python train.py --encoder_arch="shufflenet_v2" --model="contrastive audio-text model" --dataset="chords played on synthesised instruments" --train_examples=52083 --n_mels=64 --hop_length=320 --input="log_mel" --spec_augment=true --win_length=400 --tokenizer="word" --vocab_size=60 --loss="softmax" --embed_dim=128 --encoder_norm="layernorm" --encoder_activation="gelu" --encoder_depths=[2, 2, 2, 2] --encoder_kernel_size=3 --encoder_stem="deep" --encoder_widths=[128, 224, 384, 672] --text_encoder_causal=true --text_encoder_width=192 --text_encoder_layers=6 --text_encoder_norm="layernorm" --text_encoder_norm_position="sandwich" --text_encoder_activation="gelu" --text_encoder_mlp_ratio=4 --text_encoder_head_dim=32 --text_encoder_fused_qkv=false --text_encoder_bias="none" --text_encoder_qk_norm=false --text_encoder_layer_scale_init=1.0 --text_encoder_parallel_block=false --text_encoder_dropout=0.05 --text_encoder_inner_norm=false --text_encoder_positions="rope" --init="trunc_normal_002" --optimizer="soap" --beta2=0.99 --lr=0.0025 --beta1=0.95 --shampoo_beta=0.99 --eps=1e-08 --precondition_frequency=16 --max_precond_dim=1536 --one_sided=false --adamw_lr_other_params=0.0014 --grad_clip=5.0 --steps=5500 --batch_size=128 --epochs=13.5 --lr_schedule="wsd" --decay_fraction=0.3 --final_lr_fraction=0.1 --warmup_steps=1100 --weight_decay=0.3 --adamw_weight_decay_other_params=0.01
Rows from block 3 of the text encoder of a small contrastive audio-text model, named by matrix and row number. Rows with one number belong to one neuron. Each number is 50 + 10 x the weight over its row's rms, rounded and kept within 0 to 99. All counts start at 0.
After each neuron's rows are labels from the 100 texts, of 14976, where the neuron reaches its highest value: "tokens" is the input token at the peak. Only what is clearly more common there than usual is listed. The data: chords played on synthesised instruments.
# fc1: MLP up (text_encoder.blocks.3.mlp.fc1.weight, 768x192), inputs 96-191
# fc2: MLP down (text_encoder.blocks.3.mlp.fc2.weight, 192x768, transposed), outputs 96-191

fc1.408:68 58 50 65 55 32 54 51 50 55 50 54 50 41 66 33 56 46 39 56 45 51 60 50 43 38 60 50 49 55 33 62 38 35 57 48 60 55 55 45 52 53 38 66 34 57 55 43 52 59 58 50 57 56 39 45 45 44 41 53 49 41 73 41 39 48 50 57 46 44 49 45 58 52 45 50 48 62 48 38 43 56 44 46 65 58 59 50 44 71 60 27 37 60 52 52
fc2.408:41 56 51 48 36 56 45 51 56 52 35 47 57 50 31 56 36 41 53 36 53 50 54 57 46 59 34 47 59 68 67 41 48 70 55 47 41 55 50 67 50 42 50 39 51 37 57 63 44 29 50 46 47 46 71 58 47 55 55 56 40 71 36 65 44 70 43 41 39 54 58 69 45 52 57 51 48 45 51 43 62 47 55 60 42 49 55 44 53 52 51 59 33 29 51 44
tokens: "arpeggio"; "<end>"

fc1.123:43 62 59 50 51 57 52 53 51 43 48 58 63 34 62 76 36 58 51 37 59 65 61 47 61 66 59 44 53 42 53 51 42 37 46 46 65 54 47 53 29 62 71 53 50 64 59 48 65 61 56 59 58 59 31 49 44 49 58 49 35 65 51 66 53 57 50 60 55 55 49 53 36 43 63 54 41 58 58 61 42 50 57 52 61 55 55 52 53 44 60 31 38 52 66 45
fc2.123:36 40 57 54 51 25 51 49 48 54 41 53 53 65 33 43 44 59 59 62 44 55 57 55 46 48 56 44 67 42 63 48 59 65 40 63 41 66 55 59 59 63 59 52 52 31 52 60 51 48 48 57 48 43 52 26 35 54 45 55 66 38 46 57 42 49 43 55 49 53 27 39 50 43 52 34 48 55 46 47 55 52 63 34 51 50 58 38 67 48 69 44 55 55 54 53
tokens: "dominant"

fc1.572:79 57 69 51 63 43 49 46 52 25 50 47 53 53 55 54 25 52 75 48 59 44 43 34 52 58 53 39 48 45 54 62 62 50 56 32 49 37 52 42 47 30 48 42 48 63 46 56 48 46 59 56 56 63 42 54 68 54 75 36 55 49 48 47 26 53 65 63 44 55 70 56 51 62 34 40 45 35 49 38 51 42 49 53 47 59 54 52 61 57 55 53 47 57 48 63
fc2.572:26 40 56 40 27 47 56 69 62 64 49 36 59 59 48 42 43 54 37 51 52 43 70 63 40 53 59 62 56 64 45 52 45 43 55 51 28 51 41 60 43 49 53 55 67 42 54 45 51 59 36 46 58 36 52 44 53 52 45 36 51 62 40 44 54 48 58 41 58 54 40 61 51 53 58 60 52 36 46 74 39 66 45 57 51 55 30 36 47 48 62 59 62 63 44 53
tokens: ","; "up"

fc1.29:39 47 51 33 42 59 52 59 39 55 55 56 72 34 62 43 62 55 52 35 51 44 45 52 65 54 60 45 68 54 63 41 47 47 56 57 50 63 63 39 50 43 60 36 58 58 35 52 35 49 18 59 50 40 48 49 59 61 55 46 53 52 48 35 47 51 58 48 43 48 43 54 61 61 40 39 62 66 57 55 53 51 65 42 30 46 42 46 46 68 54 35 67 63 41 44
fc2.29:58 62 37 56 73 54 51 47 57 53 36 54 39 63 43 43 46 62 51 44 63 43 62 55 54 37 37 41 38 49 47 47 64 39 48 51 53 44 49 49 63 56 56 29 48 53 52 71 39 51 50 59 42 53 44 38 50 43 48 59 44 57 60 36 42 53 49 58 60 58 37 51 55 60 64 45 49 49 36 47 56 55 52 53 53 49 44 63 35 31 30 60 30 36 56 40
tokens: "dominant"

fc1.608:60 43 47 58 51 39 45 30 51 62 60 54 29 46 48 52 64 56 48 53 45 33 53 53 43 16 55 55 47 48 64 50 51 60 48 71 39 40 48 54 59 48 52 45 41 48 34 55 48 58 43 58 63 42 58 53 64 48 50 43 59 46 54 38 51 33 73 54 53 50 42 44 53 59 57 57 37 52 70 35 48 56 46 45 46 53 52 44 52 28 55 42 56 41 40 62
fc2.608:33 47 49 38 50 79 51 56 49 54 53 58 55 64 44 46 53 61 67 39 50 52 69 69 53 59 50 51 61 48 37 41 40 45 60 40 26 70 38 68 44 41 49 59 62 53 56 62 62 50 72 59 62 40 65 58 35 59 30 57 35 39 66 31 49 65 45 68 41 50 42 50 47 49 50 47 64 39 48 53 55 61 49 59 53 51 30 56 58 47 45 50 59 57 51 50
tokens: "arpeggio"; "strummed"

fc1.239:46 50 39 53 62 53 48 40 43 40 48 30 48 52 43 34 59 57 51 77 64 42 47 61 51 51 56 55 55 57 63 29 61 55 50 48 57 49 46 46 73 67 56 63 57 34 68 46 32 52 59 49 43 42 36 44 37 50 57 50 56 36 34 48 44 47 58 47 49 47 51 50 65 75 54 43 65 53 73 64 60 46 47 50 46 49 49 30 51 49 61 64 44 61 50 63
fc2.239:50 43 58 59 41 50 50 59 58 60 57 47 56 52 67 63 53 58 47 45 60 65 44 42 54 55 15 57 42 39 40 43 67 30 51 63 50 71 49 41 47 58 57 55 56 63 50 52 55 68 45 37 61 52 53 45 74 56 52 59 42 35 49 50 54 58 45 54 53 55 61 54 53 47 49 59 54 29 21 44 49 66 64 45 40 52 58 62 41 50 45 51 54 44 50 55
tokens: ","; "thin"; "quiet"

fc1.206:58 34 53 45 48 57 55 65 46 63 49 78 47 51 65 47 56 42 40 60 56 60 51 65 49 41 48 43 60 57 39 55 39 39 52 56 46 56 50 56 32 65 62 54 57 51 49 39 51 56 50 55 49 60 38 38 47 46 57 53 53 47 60 57 58 43 50 56 41 52 31 47 58 49 46 38 53 49 44 56 46 51 62 38 57 50 63 61 61 38 45 55 57 52 61 77
fc2.206:41 57 62 67 61 47 45 46 54 43 55 63 55 57 54 44 58 51 48 53 43 28 47 49 48 76 44 58 25 53 48 49 48 52 46 59 66 39 38 46 58 43 43 48 42 50 57 63 53 42 42 47 55 49 61 49 76 41 46 59 53 52 48 64 45 56 48 51 60 66 50 51 55 44 41 52 37 45 51 39 56 50 44 65 46 59 46 46 61 48 58 31 66 46 51 33
tokens: "dominant"; "block"; "strummed"

fc1.722:50 55 52 55 47 47 64 45 50 55 54 54 39 40 65 56 61 42 60 42 51 48 45 51 68 48 54 59 49 43 63 37 66 45 51 61 51 52 59 51 42 54 42 56 59 51 58 56 59 58 55 48 30 53 48 55 57 56 59 40 51 47 63 49 46 34 42 45 35 65 45 65 55 54 64 54 45 64 45 43 66 45 66 36 45 69 56 37 36 53 43 61 38 56 52 40
fc2.722:40 37 60 56 60 51 36 55 42 16 67 43 57 61 26 47 52 59 52 70 46 56 58 66 42 55 41 29 52 50 46 49 26 57 51 44 51 40 46 58 49 43 65 64 31 41 58 40 54 54 47 51 53 41 53 67 61 43 54 51 61 56 48 59 50 56 44 51 61 42 56 47 50 56 23 43 43 37 62 49 43 58 49 54 44 41 50 64 67 53 45 48 69 35 53 50
tokens: ","

fc1.543:50 45 37 57 47 36 48 36 49 43 45 63 46 53 61 47 43 56 56 77 42 40 57 54 43 42 64 65 40 38 50 56 72 52 46 33 67 65 51 53 43 45 55 57 57 50 65 48 43 66 28 59 44 46 37 54 51 55 52 52 46 62 52 48 46 56 59 55 46 52 40 53 49 61 53 39 45 67 48 55 53 33 76 48 34 36 62 33 39 45 41 45 55 54 69 65
fc2.543:42 43 56 37 39 55 51 50 57 52 67 44 60 53 51 66 37 58 38 39 45 55 54 31 39 53 47 39 57 55 52 34 41 54 51 64 26 35 49 46 73 39 35 57 50 36 46 40 58 56 43 52 38 60 74 49 65 68 57 27 46 30 39 52 54 53 59 57 54 46 43 53 44 52 53 69 60 54 43 54 42 48 38 54 44 51 35 44 49 49 46 56 57 35 35 74
tokens: "arpeggio"; "block"

fc1.282:53 56 66 44 34 55 55 60 32 32 48 44 49 56 39 60 61 62 43 60 41 82 39 48 46 49 58 43 60 54 43 50 57 35 42 33 51 43 45 48 46 47 63 54 60 54 36 61 40 46 52 37 40 46 43 51 36 60 59 36 67 64 40 56 40 45 60 51 59 72 32 53 63 54 49 47 67 47 41 52 46 24 62 45 42 41 52 39 49 58 52 49 56 41 61 52
fc2.282:56 53 44 34 44 44 37 49 70 30 56 57 48 58 50 44 25 42 52 46 63 52 49 45 46 51 38 45 50 41 61 56 49 59 55 53 65 55 42 57 43 37 52 52 40 55 55 59 56 52 39 61 43 58 42 55 50 50 55 62 36 33 56 55 48 55 31 61 24 45 71 29 49 51 55 71 37 50 58 50 56 61 44 52 67 57 44 47 55 36 55 55 46 61 37 51
tokens: "dominant"

fc1.424:54 49 56 46 50 39 66 44 60 49 41 47 40 36 45 47 60 49 41 73 55 52 45 58 42 38 51 56 55 49 29 46 45 46 26 50 51 52 47 63 50 54 58 43 51 34 64 57 51 51 62 49 60 48 50 56 54 58 53 41 51 51 61 52 46 49 53 40 43 59 52 52 51 54 49 40 45 56 36 52 54 41 61 54 54 51 32 59 58 42 35 51 61 55 66 44
fc2.424:51 67 32 50 31 61 50 43 37 48 41 58 52 42 50 64 47 58 54 27 49 37 54 54 55 47 34 47 51 63 60 50 49 56 68 27 35 45 54 60 33 37 31 49 40 51 41 44 56 34 61 50 48 68 31 44 62 30 47 51 57 51 44 63 56 55 44 50 61 54 59 48 55 53 55 55 57 35 52 30 43 44 59 36 44 48 33 41 47 57 62 51 62 42 43 53
tokens: ","

fc1.136:55 51 56 60 56 50 69 20 51 40 53 52 60 45 48 57 43 49 50 51 38 45 37 64 46 56 71 62 57 51 53 58 49 42 53 50 65 62 51 58 56 39 57 49 59 34 46 52 43 61 45 44 55 55 58 42 53 37 35 54 60 51 52 42 37 35 48 44 50 34 58 50 50 61 30 48 51 53 52 40 65 53 57 44 44 64 38 37 56 65 60 45 47 55 56 47
fc2.136:49 37 44 52 59 49 58 53 48 70 59 56 51 48 60 59 37 43 39 52 59 44 58 52 42 59 41 55 43 72 53 43 29 46 56 58 49 42 58 40 46 53 49 57 37 52 51 39 62 53 37 58 39 44 47 36 44 41 68 57 45 31 34 53 69 48 68 44 47 52 48 50 58 42 59 67 54 60 45 71 41 32 44 54 58 64 57 52 37 45 58 54 43 55 39 41
tokens: ","

fc1.377:46 46 60 63 41 48 44 50 41 59 47 39 48 39 28 48 50 58 60 52 39 66 79 53 47 61 53 58 61 33 45 61 36 52 53 57 34 49 45 46 42 63 57 26 55 38 57 66 54 50 49 60 55 31 42 50 77 44 61 51 47 43 55 33 34 61 54 51 61 45 44 35 44 46 51 41 50 60 65 67 36 59 60 44 47 62 48 66 51 41 44 51 46 51 46 32
fc2.377:60 47 39 39 69 51 36 49 59 43 46 58 57 48 54 59 47 57 56 37 47 47 26 44 63 63 41 48 58 51 64 36 34 47 39 39 46 49 45 47 55 40 53 41 33 51 54 33 46 54 45 47 32 67 52 51 32 41 55 37 41 79 43 46 46 48 47 51 69 51 68 73 61 45 49 56 41 39 35 46 59 52 38 47 51 36 63 42 48 56 40 65 44 41 48 53
tokens: ","; "arpeggio"

fc1.462:45 69 77 49 50 33 49 41 44 63 50 43 67 32 31 57 59 49 44 44 59 57 61 50 58 64 48 46 29 43 46 44 41 57 54 48 57 47 34 58 26 44 62 49 55 51 49 46 43 41 36 49 60 64 48 45 43 53 42 54 45 48 45 44 45 57 45 55 59 50 48 42 24 47 70 49 43 47 47 46 57 59 50 39 63 50 36 55 50 42 65 36 44 54 52 43
fc2.462:67 36 42 50 55 57 45 50 59 26 59 59 42 61 55 50 50 34 63 40 48 46 24 61 40 31 49 55 69 51 56 49 62 52 42 67 56 78 65 58 64 51 44 48 38 55 50 52 44 45 63 57 46 37 42 32 63 60 48 59 69 54 48 69 39 41 54 44 51 56 48 48 65 48 50 45 47 50 56 60 47 40 57 49 36 57 55 61 41 47 45 41 70 49 46 57
tokens: "dominant"